config = dict(
    arch='transformer',
    model='sound classifier',
    dataset='simulated modem signals in the audio band',
    train_examples=78125,
    n_mels=40,
    hop_length=160,
    input='log_mel',
    spec_augment=False,
    win_length=512,
    targets=['symbol rate'],
    num_classes=5,
    norm='rmsnorm',
    norm_position='pre',
    hidden_act='silu',
    mlp_ratio=4,
    head_dim=32,
    fused_qkv=True,
    bias='all',
    qk_norm=False,
    parallel_block=False,
    inner_norm=False,
    moe='top_k',
    num_experts=16,
    moe_every=2,
    expert_mlp_ratio=1,
    experts_per_token=2,
    shared_expert=False,
    subsampling=1,
    layers=12,
    width=128,
    positions='learned',
    pooling='class_token',
    label_smoothing=0.05,
    loss='cross_entropy',
    residual_init='scaled_by_depth',
    optimizer='soap',
    beta2=0.95,
    learning_rate=0.0036,
    beta1=0.95,
    shampoo_beta=0.95,
    eps=1e-08,
    precondition_frequency=16,
    max_precond_dim=1024,
    one_sided=False,
    adamw_lr_other_params=0.0026,
    max_grad_norm=1.0,
    ema_decay=0.995,
    max_steps=15200,
    batch_size=128,
    epochs=24.9,
    lr_schedule='cosine',
    final_lr_fraction=0,
    warmup_steps=300,
    weight_decay=0.04,
    adamw_weight_decay_other_params=0.01,
)
Rows from block 4, named by matrix and row number. Rows with one number belong to one attention dimension. Each number is 128 + 24 x the weight over the matrix's rms, rounded and kept within 0 to 255. All counts start at 0. Numbers have three digits each.
# v: attention query, key and value (stacked) (model.blocks.4.attn.qkv.weight, 384x128, the v third), inputs 0-127
# proj: attention output (model.blocks.4.attn.proj.weight, 128x128, transposed), outputs 0-127
v.37:123145115151110130139167160136137112105154102129101162122120111132163123127167097151082155129142148132130121130163120179113113102105136101136141153136119149144145100133158171112134139144136138127117114156130130125108086131120137129108148153099140081126115149182125119130112143102142105120123140136148120175129151155116107132104192129170109147128093110102138102104149110142132128121146
v.38:101065102122131116152118140144151146130158126127129120143136123139155144122134119117103132159115131133116122151193149139138136140157159155117151136137131158167101169095155141166139140101119149138150122142118125139116080177068109126142129132163126142103121156112137158130085121102157108154103074155176137135159101128078155098147106115154121086136100141128157149114101118128066074100108
v.39:142133141111107105164122155107070115113157138124108140119125094141159087088159122107136146093101114147146118150123131135099133137114153165101111104119146110155099106133107140104119116110120128099126136128150136165156123117102091066107090113162123104126141139188133133136179142114095120088153144166104125122143153148083133150128085102102146113082144104122089146192142138124083138137103
v.40:092134143174154116164103082116107129124106200144081101152072139129110162137103163179144129116091115123157078091133114127090146139119105174128160114091129103122142159134103120160138119118130146183184129119111084139117102117116121126137093119132124111142115108158135158143127131131149159140119116123126143154107157120111137116111121156130144144111162116126104136144122157146107156179142
v.41:115110153131097109154134119120154113126130117133140140136139159149161152139151158149138085126137128128134108127136112155144134149119161143121124133137108150142154125134155149140164133088111121129110124155093117125151122198087150153126116188087085157096108092120113149128104123131123187153140134115126127152163145108164128102133128118122108114158122105138136109109125153077129126148130
v.42:084173101123140085120106147135134110120162103117091129134136114129123116067127164139141118115094141114096108122119141140145104133120145108135108097119152113105117102129141126144137123131105130074136115135102191147149084104128148119122120158121154144093136111157169140131169115131086153120154138156135120153120117083132141129148095143124108127171137112170115135126136111128136135156126
v.43:175145183110140152141148141147179124098109132116105102101141139132115148110094140140090110145129162117096140118086110132080150129117093092156099159129126104131150105136091164137132112123098089087127151130065147078163145138153145134131113148136164118133151103155121109095141166133141121149154167103114150132125123163147139088093179082109133168110080081109078116074076131134179203148162
v.44:135124050051107109094111130143136086127126116133081067095139147102129130125118107109117107090150117174093160101110137127094159110101113136112148126128130152136077104128099106116122146130113120126147123142151148117114167126145167109101114126135160118135094154109158123100135114108147113109142117129125088095102097116106171096121125126157108147088111121117092115103138129124129117130118
v.45:141153149095164118138138158170118119135139123129133085127169159155126119107150101114151154130133162150142083139115131147152155120085129119125135115139152128088138146097110141134126081101132188128124079166162103162125152117112100137132135150178164122136119155146121145162145134124098116092147079134149132111140118142147129104124110088131160133152142182122190185115130125120140091139114
v.46:131102046126095129140153169156111122133141150150125102129122210102150141097148109149094170124130128238142118117158152104149151100136139086155142123097140160138138108137115138105119148092167099135125086135163124145055139132078109126114129073145163102092095192121095177109096127138125104119093091150104108101114115127080105129138125099159121146098129198105103155141178121091120086115138
v.47:042158122128161136150139151181124133098153148141109138101091125117127111166071190119145114122119148148118101119142129103160117121119108127094143079124129160123107092118133127104127143112157136112074098142112102151135143089128149130157175107135083107113125158123117094103110095080184170115097119122147095108147137132136170132083133159096113128110139133120104114095121092069147100142121
v.48:157105182107141125110127143109139090130074126153091086145124175140144158180110120123114140140120130167146096090109106091124150145135143153119123142132132102111156094121123118127106094117107086105148156067129125142156161166110126128136107143129127118095132115171121133154193132118115162107188160105101161142142146118106146103165118111128106134144125116119102143167118169086145152136150
v.49:186145110139134133132106123108129089102097139118141089121167124129177142137089110144132143119173103116119114099135143130126114170125132151119114143103133100138120147107140095113120127104146106123170110150136135117102105131146127133141118112134145118113099102181145135099140131163089105136141144131131160127143104122100113125144102116145156161125119103148114135147122107139108120148111
v.50:141096126141109132113121125111136203119080105133148143176102133123116148109136160091118171120149112107143126119138132147135077120147107147121120114157109088159171089138141166113141116131109152108143126151155132111123122099138169070118114108091163121158134099103103097118088141162137100152124128099100150153137109077157141100117129184118154110097110161121148123149159140147113107132138
v.51:111180087119122092095149136142117143097120164160168142145120140103092117108147146104107165136119134117105141136147095147150126148124125116131132143115138149146135108128091125138142130086115155140103110138131128089142113147125181130157167124176148102121108135109155124111120135108166099143141091114122129110174105102146151153091143132147164149113129146112109147114089166119131133145141
v.52:156101103157105136132129146131109140131100117186096118141170121121141172119140121154111157095102113154136132116103130110126113144083157115103123106132127118147159126150105086135111128116107154121132164115156098187125099143078104152107126163140103106147115146144116155153130129157108143112106126131148132121118092119136112145145127128119101093156086134119098150134133109106115166115098
v.53:107160112143111117154161163113114119128108144128103150148109107161115147123134144106125140162154122141124127114107091179087153161127129111087158117151129123141117134149135125165117158189120158138107110137141102137170095112117147073103099179108137146133129131131147142126123148099145132158104137140117104121161106081161179149154130154147118101147145152117099155154142058134125085154094
v.54:122108136172094139070119142138139161121129114125145129124123122120134121128110104135154138124097113092116092162106173110121110156120140118117140118167091105133085129102124136136137119137096117166147117165136132116116183139097097126142131145127142173124155139110136159109155128132090113153101070086084144149143131110186118099110051114117160111078165126157097110144134165150079095129099
v.55:127151129137103120078155142091072108147112121107148145107164129086076098116142116139164105130103114129133119107150148136145152118117136112132116138116116100144159124118160073096140109097149115105136116110163103124141127138145127116076101170148107124145138109097131129128127115148143160105123128124133114130130109151132125170118108122121158164146138113132153154150140108141120132119120
v.56:133118130170142121121144122075097113131132121143126155117134092104099138120113103100145121090116121098120161106096129161101129158163110126095158174106112100136139117170117096172138131135071153124110128165139103127133104098104142114134122200142158128122124115124089115139115141181100166100114170135129137110132140098153161123133153113135132116165064089168161135116114086096138137137043
v.57:102152098128129115121090110170130127155095095113170152140131126135127147134112146083129141139147092100150116118112135112107132139099086117144151113107144115083173136156125136122142091134174123126141135155144157134155179142142117144182104115108150157157181154172150114148143149130177160126126103143133089109069146151093127145116121151104185169116093076168119123167159154155164090116157
v.58:137131126120134114141119132120118158149140123059176134134137112129139167129129142122154146154163085110122148133084094098181117133100148162133147104163129124120127129109148123106128125167161141123092180126128135092133113144131160092122122119085074084141162126122152106106076130130128128159131144157175110097122099144172146134110110162088114130110106106114128091131138073120105097117148
v.59:163111154122157158153090094119104144127125142119132148143146132141119128130159145111123197122130141181147153150100160107115130119130128201112143102124070128114123107180099125113139113109110143139051171136085090157131134113115110108086129141132156121097146171174114151109138129084110125146106156109129083184179123152116144115137135107136148124137124139155119105098144110156102147080128
proj.37:129098136104113159126084145116126138123101150094114139124100127137138087130117144102156125101108119129133117108122150097074136127138149122122142072103114111128109137143115095099113112077096077126110130145150135152144141107139157118151130095153089115137140140132136114116159109171118131141166122133101122112132129094130092127139099139114147106099172146152153138116098139139142090141141
proj.38:130135155120156090139140164178126090124124092140110154095124126118125141124115159113109139095173145113089127111115160113109108123111124092160103096124123121123137169130125136107118115182143098109112167112143130152148137111133140085121102154103120131149140124164141089122162103177104067150154112105129121126148140119154108125095129127131135133108135137124116104114139109147165139126141
proj.39:110119089118140152114085120108125169133113116117102104085163179110190147172079112122129151155152073141130119145104096132137110130135162129153173141089128182108116139120144162126154148142127103123103099116101140129112142145157166110167130114138174186131149146117110151125166098132130124154105071114145120164084119098141131125131154158148121085156144140092103116091121159131114142105103
proj.40:148135121149135106152098130116116134102117089147121116145191114120125151151115125126104131156163089150110188163077131137167105114114178137122113135155133134139172111130125126102135120140157113094139125126131108145128130121103141167134161134140146147097124143136117115090090117121096139105110150077112135100101076138103156067181114086169111109117090082087149138120142112097107139104091
proj.41:118141148135134121120140141152142100108149125138098118177121106121111130121124118100117158106140148162127113137158162100065100118153151124136148076142114128165117118115116095122092120158118136127140158093172124069158115091145087103121105108137120122133153140119174097142115135135096056125160152146128132109091121106122157149088087137130130120079154105137107136120133131158166145118155
proj.42:169093179120111126152123151056131136103144146129136118141145147134168165154131127132114125121109127142135088161174108138073146142158111162129161144097125176156106108113109115111120153111138099165145090134149081169144179144174118098130111143164136152124125146129111124117081135137132086087130062116120125148119109157112139155152136173130116114102150139096168090106133157127123159143135
proj.43:107165116154076151121160119135084125152121088104149114156129140136149105144151136116147126131074127147140111114169105154109115106125136132101153090157128146133115096131139092090127134094145161142125138121117130093128127133152107148114155075092090125143112139125129135138113110081144104138097149123185135098137126095145124187187134133131055108113177145105154178159150129139121081130109
proj.44:088143161155090113136112109142161145122119140080123204130149087138134140148161132158147118187107126103161127161127104148130122113160093113115131133123124127112128136103115164156117120144153097152114113115152137145108094143150095114110132104109139143090110134130123184159111112161125167106121141103136156177173122161124189160142146100104129110144108154117188144146097142133132127092121
proj.45:112101147168131119079099133113153144139141153128141181123159132096147121144104134106105131153129107134101130125120126089138109155182116152119094128128115122110114116155114122150128160181097132122130196129112143122106151125089145105087165137088094141134138084112124102151133115153135129133118136123100130127151138125100103133129137149137122131093135112101113118156140151143096150134097
proj.46:096101182155160120116143119128154135120126135112126178100109081139102098148131097093150107112140117080109147127066166141168123119096104137133111120122146117138086134137144166150099076152061050076116137105148172157157104113114155115116122154125141139174125040173135139145135106128132152134103129097121125165154161128121180114082137116151165119142124100133191127137079140134134103096129
proj.47:160104172131119108126098101059123129139089095085126109130142110142124123119155101154103137146125117107138159100133134135089136124097139101139121130112120129114161160150121153148111138088087081107164132114154154092111104145115129130071094136135163139133152121145183131134089162111105097127114168112125185144117158104122086091116122111134174128138108124140171163128119162134126158062137
proj.48:116175096151114184123149113151124137133149114126146144144141116126128131105114132099145141142138114126098134168162159126131109097108155127126180119140121177135110099086145118135149169158155136121085133135085137077128124144132122154107133128146143170103126128117112137096124119120080101117107137114136107119089095153113187141133144114127138107083148134089152127123154159126112107173104
proj.49:101118150117131131166107114161144166128142138115112118124133182143121137137148113106148109173102124128139094170134138131138134112128126121113146127138097173148134117081116135138153147127100132137133145125128112152137155123110128125135139138111112121142093094133105112168139113089141136118118101131121099164100097135129167177145168142115105109110128138110129149099177115148123107131119
proj.50:171143140115119142114147152200178100117124112100120099060090175165144105116114112156160075119132154085103155105148143141114125121131149158109127131130151135131098127150158099150105138090109140126145133100136154124131121124102119105151123145126092126136115199109133111099166094107164136148132140183150128101160128161137073144130139136114121149148147119126059102146072107103164124151091
proj.51:140126162165142156134111122112120107133129126113134135111137092132130129158094148109152137106118159102141154100109149128144130112152102135157113138135143136143122158100129120140103129054147149142154170092126149151094130101119157111122142133082074139169133134145120119115090108118134137162087155120138145161104195118132115146162110114151078103132108089125151121155122101144151111128128
proj.52:107141123120126139108152148159168105145161120095139114123066157139116137121138140102160126169138142171117118144144134118123115079142137116151114152135127126125109146115128114139119132143121125107126118133117151140156147114158105106133162102115186098144156115136158139120132119124127097114127095127086113147136133128125119126107158098155160166100144149066147115142137164144109139176158
proj.53:171123135110135127093144106118115119106127099087149147101145158119176149105142132137126109108107138104154112126148148108109105106114158124157073149102114141095131143117131120084144116088126080121149145124140150133074147127102096150138136114146125104133140164131145079118120124152130110118155134102091138112104143105156107108125118125112111117168133110097154071122088146096141160120133
proj.54:143184120122197132143107121139108128128142104109087065098125146118141126097108138167089128158135119165087177071122092120152125131159116120100131161080132176170158113136108108114127140132160148158108170070131148139107082096156100112131138108129149139134127142109123087126100113142157155093141146129181135085091087169118145123152143148162135160154110125131108145113146087150151131122147
proj.55:122091129109123156164126125108161157116159132164161123159119140120145144105161072139118152141149153102168120123142112139124129128127138161154134097074120085105136110156095163166148162133147156150126120130086133174109128100129118185162126115132132130132094143118162150120116150113095132077127079157123113125128169103105140140107117116138119109136087124128090100121155139110133113129157
proj.56:138131110103144118082176154152135135151133154116113129105132160161138133136170116144144125149171159138144092111129125109121165108149133117186103097131140093134139160117124145112102114126136115077138094136103106147144149114135086172113139096094132125133146157120180159111130145080154126138159081158105099149116100163181113150128100123108098123103124140104103096169134135126147154142178
proj.57:151126131102096137168157145093104151114158159122149140151123135149112149139106121133164123139074162139094159135134105162160110142138149129078126170112167158137166131079099142150158152108113099132103121159125140104115099128111142126079138118160096141109070124097117140115111129087144124094118144077164179148205138114163113132110136125152093090126114123097102139137124122126097112118115
proj.58:112163141115106086124118090139133118109126114155103135130065163113111138112118116094127105127120178135135114136158150150114099105105091076106065137091131130112100132115119132161124160099121162109144100148144145116099101174125096144182121143135138130130140137100151142157177141117147117104134130124112144165170157107126075136103128123110147138183132115144097148106100158132122164122130
proj.59:097161080112189115080177188127166074141080094095145083026099099095143103096109105143111113094123136117116113098148073101147140093131135060141105149125141141132095147149149154096113155130109099060150108154121185083142123154113111153146104107164134109142167128129162116181128144180161126104167096147110172117108094091161077103115141112126174151138140156080135216147128172078127139134116